config.yaml
hop_length: 160
conditioning: "class"
arch: "unet"
cond_dim: 256
targets: ["number of sounds"]
cond_dropout: 0.2
activation: "silu"
pixel_unshuffle: 2
widths: [64, 128, 128]
scale_shift_norm: false
upsampling: "pixel_shuffle"
residual_init: "zero_last"
grad_clip: 1.0
final_lr_fraction: 0.05
Rows from block 6 of a small class-conditioned spectrogram diffusion model, named by matrix and row number. Rows with one number belong to one channel. Each number is 500 + 40 x the weight over its row's rms, rounded and kept within 0 to 999. All counts start at 0. Numbers have three digits each.
After each channel's rows are labels from the 100 clips, of 14976 (inputs lightly noised), where the channel reaches its highest value: "strongest on" is what is common among them. Only what is clearly more common there than usual is listed. The data: synthesised sound scenes: up to three everyday sounds over a background.
# convs0: first 3x3 conv (model.decb.0.0.convs.0.weight, 128x256x3x3, standardized in use, each kernel summed), inputs 64-127
# convs1: second 3x3 conv (model.decb.0.0.convs.1.weight, 128x128x3x3, standardized in use, transposed, each kernel summed), outputs 64-127

convs0.18:487544540505539481517471510497512478524477406475630491481550519539508511543522557473543548509501481516501555488508553532472523484516440524514507475502499531414528518522497448517476501509494456
convs1.18:498574500526555583478491489468448505532508588482481458510500444513474472478517477514457480504476433439624465517524596482519504520484545497476467481493504567462543461456471490494471512519467446
strongest on: explosion; first sound: explosion

convs0.2:536481510518555486478386493662497482428481424501502478553463525424449488498488516428428560520479541490501405491496513477504506523519428538471522514513581440527497544504420504520496489514558463
convs1.2:551492438500415577479535508548500464399479505502485492517445460461524489531465468546472493569482485487525453507508529471578564494449525517546507449506505555469510523613456582449469551477519483
strongest on: crickets

convs0.62:496503503487571516481417517539464511501477442526607494462487472526594481537461530415507531497542483497470538487513552482495511496504477493546486467483533508447530476453454458538508456525547513
convs1.62:557500510462462505512512506477473459589524505516486546470468513505487517446506526510529544514492555491546506520472514474475475556542509503451423495532457428561476557555474503470478588390554469
strongest on: mooing; first sound: mooing

convs0.0:500503456505531521478385448477504520483461555489424536526491460495500625495510521513512563479558460455321490519491437519479337492513538467461489537526487517513526516457484491540462546492540516
convs1.0:562506596519492552499456472502543502526506452513456468413504535451490479537519547492449531478515507429464456528513528435481520433534504459568428499513424461520479429517497496558518419476480531
strongest on: engine; creak

convs0.71:494483508501472494506274529492501511533490523509403503500519492478414472491474518491519504497540575504506510493486512481482490483518495507487490489506505504320517511526517499507507512498507466
convs1.71:412483473461492490504501567524455496549517469472513482491484538457585422474454454486501505539512412463470612499459475503498489486551482527549557483538492500617570489484451506549533503526451478
strongest on: engine

convs0.16:499523514595489458483503569333424531466505520432575507487481432487539489481488485516551541468515537570488464534512511510521469494455483528477487507481459478524452501545547562413490492555507493
convs1.16:502465485480528525543520486554505484472483439563485501534508571385501531504460505560509477492506483461529525539510492477430567444452529545476513504488474490453463519452601578495489489484548426
strongest on: mooing; first sound: mooing; fly buzzing

convs0.50:491519434491494373464457446469500529477451587499419480535567488480461512481519510570547481525510564434388496537488426459444562547487553439472452554547549516588517478496481516484448580495522455
convs1.50:486470520508506552503429432457547442531485506516512537543484537514376471496442461468474482519501477626466479468557509538534509523493497540434516487470485507497521508482477519436474509502522484
strongest on: engine

convs0.40:517505504510521492505408511487473541467459517485452591525437346478545415523441536471536507470568340474370493465498534465485512512519481520487520547499378547407477546492481482538500490526466510
convs1.40:437505479443533538529553509537500449528573543479514495535512591490541448470524486399473531535488517489446536452499468483482449542531456537512524459598506550552517541523448530543464515506479511
strongest on: background: none; mains hum

convs0.29:488489515513443508494283537482502507544486535517423498505511494479417538479507526486494530495524476512494521497490490490491497485525496512524495464515514505530519520508494496507504486506530488
convs1.29:526533429512475435467539574493526477510470487472523441501472536468500432581545397496476557486565492489417486508518534500511546446534506462480499469425467462505486430609535531522551494500562508
strongest on: engine

convs0.46:457507498564512466462510583434431508424493556442558523496520399517528529492461507490528473475550533585506462548457535484504460501404473505537516497529461488517452500586522596412525493547516505
convs1.46:460486491505537493517426543503522454536535492488517520463547473539461496505534456463480491473454483392523493526512509452486569546500576483484450476512596517489540528531448534473505432482487513
strongest on: mooing; first sound: mooing

convs0.119:492567488494552478484515503515500490495437492520624477473477485557511495508531480529529504464394487565487441548502656498428498502500494459479498455477471528517496476542421478534513443469473509
convs1.119:470510482445559480544576486446542496498538520518584483511478473490474511534476604414470535444454519430557557544522533575496474404456437468491505545379515475539530427513442528545497522516538517
strongest on: explosion; first sound: explosion

convs0.37:507495514521524465503396504482491498477450519482466503519463332495547377507402531431510499467613482510390478468499549532500641503508478515577537542501381565516450531485483485551512491507460528
convs1.37:465473434472416449511573550497518507440529540408543435529518577513480499500518421535471529502551439421423539518507534528536495564528477466501563504475507483535492545539529505438502427479543477
strongest on: background: none; mains hum

convs0.54:423498509540532427519519554511313511523494499527494513542517539502418414471539430468532487471554505343494431404497523543496472475435534474546472470530508549526502554498492371477444480434487495
convs1.54:461413484504559477555511472469535517517471479495470463581498531474558563558518557454515464505528515480551531555557458517564464476486473536462507433445507485470472542500529510501565480563554495
strongest on: background: none; meowing; first sound: meowing

convs0.15:496495478563456518498512531503377505503491520499529531466466550484497482463459480512462579564547494301526490432391511487433496538590514488525450435509525563507517529440509532519304522411536515
convs1.15:483577492498457496442510512482549476467582463517509513488517515490542504444535484452513518513416423507513533475555570507504504498483471562454499465443570490462448536477550495509492515418518560
strongest on: background: none; meowing; first sound: meowing; howling

convs0.126:492485514498436502497265533486500511552497529518413484506509493487411463471589518485494524496534488514498524495495484507497500484521497510482486465511506509549501517504489489507501487492529483
convs1.126:521452520520472527541507455497523478446510539511471520503520482489510466452517543508490521500449586475432490465488422461501495409533443465497458515468531528566488509384534509464559474524494556
strongest on: engine

convs0.41:527544531509485507431515481571500525520554492513537495519460503470594540445533447497508496453543499505470351427499481431545535503436486478445488491491567503470471514448542532476514536493458466
convs1.41:466567475486468399504596454504488528499561518496479478468516607557548445521509503493541485496484444513481492554455544535480481534443493505495500470507452450507428461444523427575518451507477480
strongest on: crickets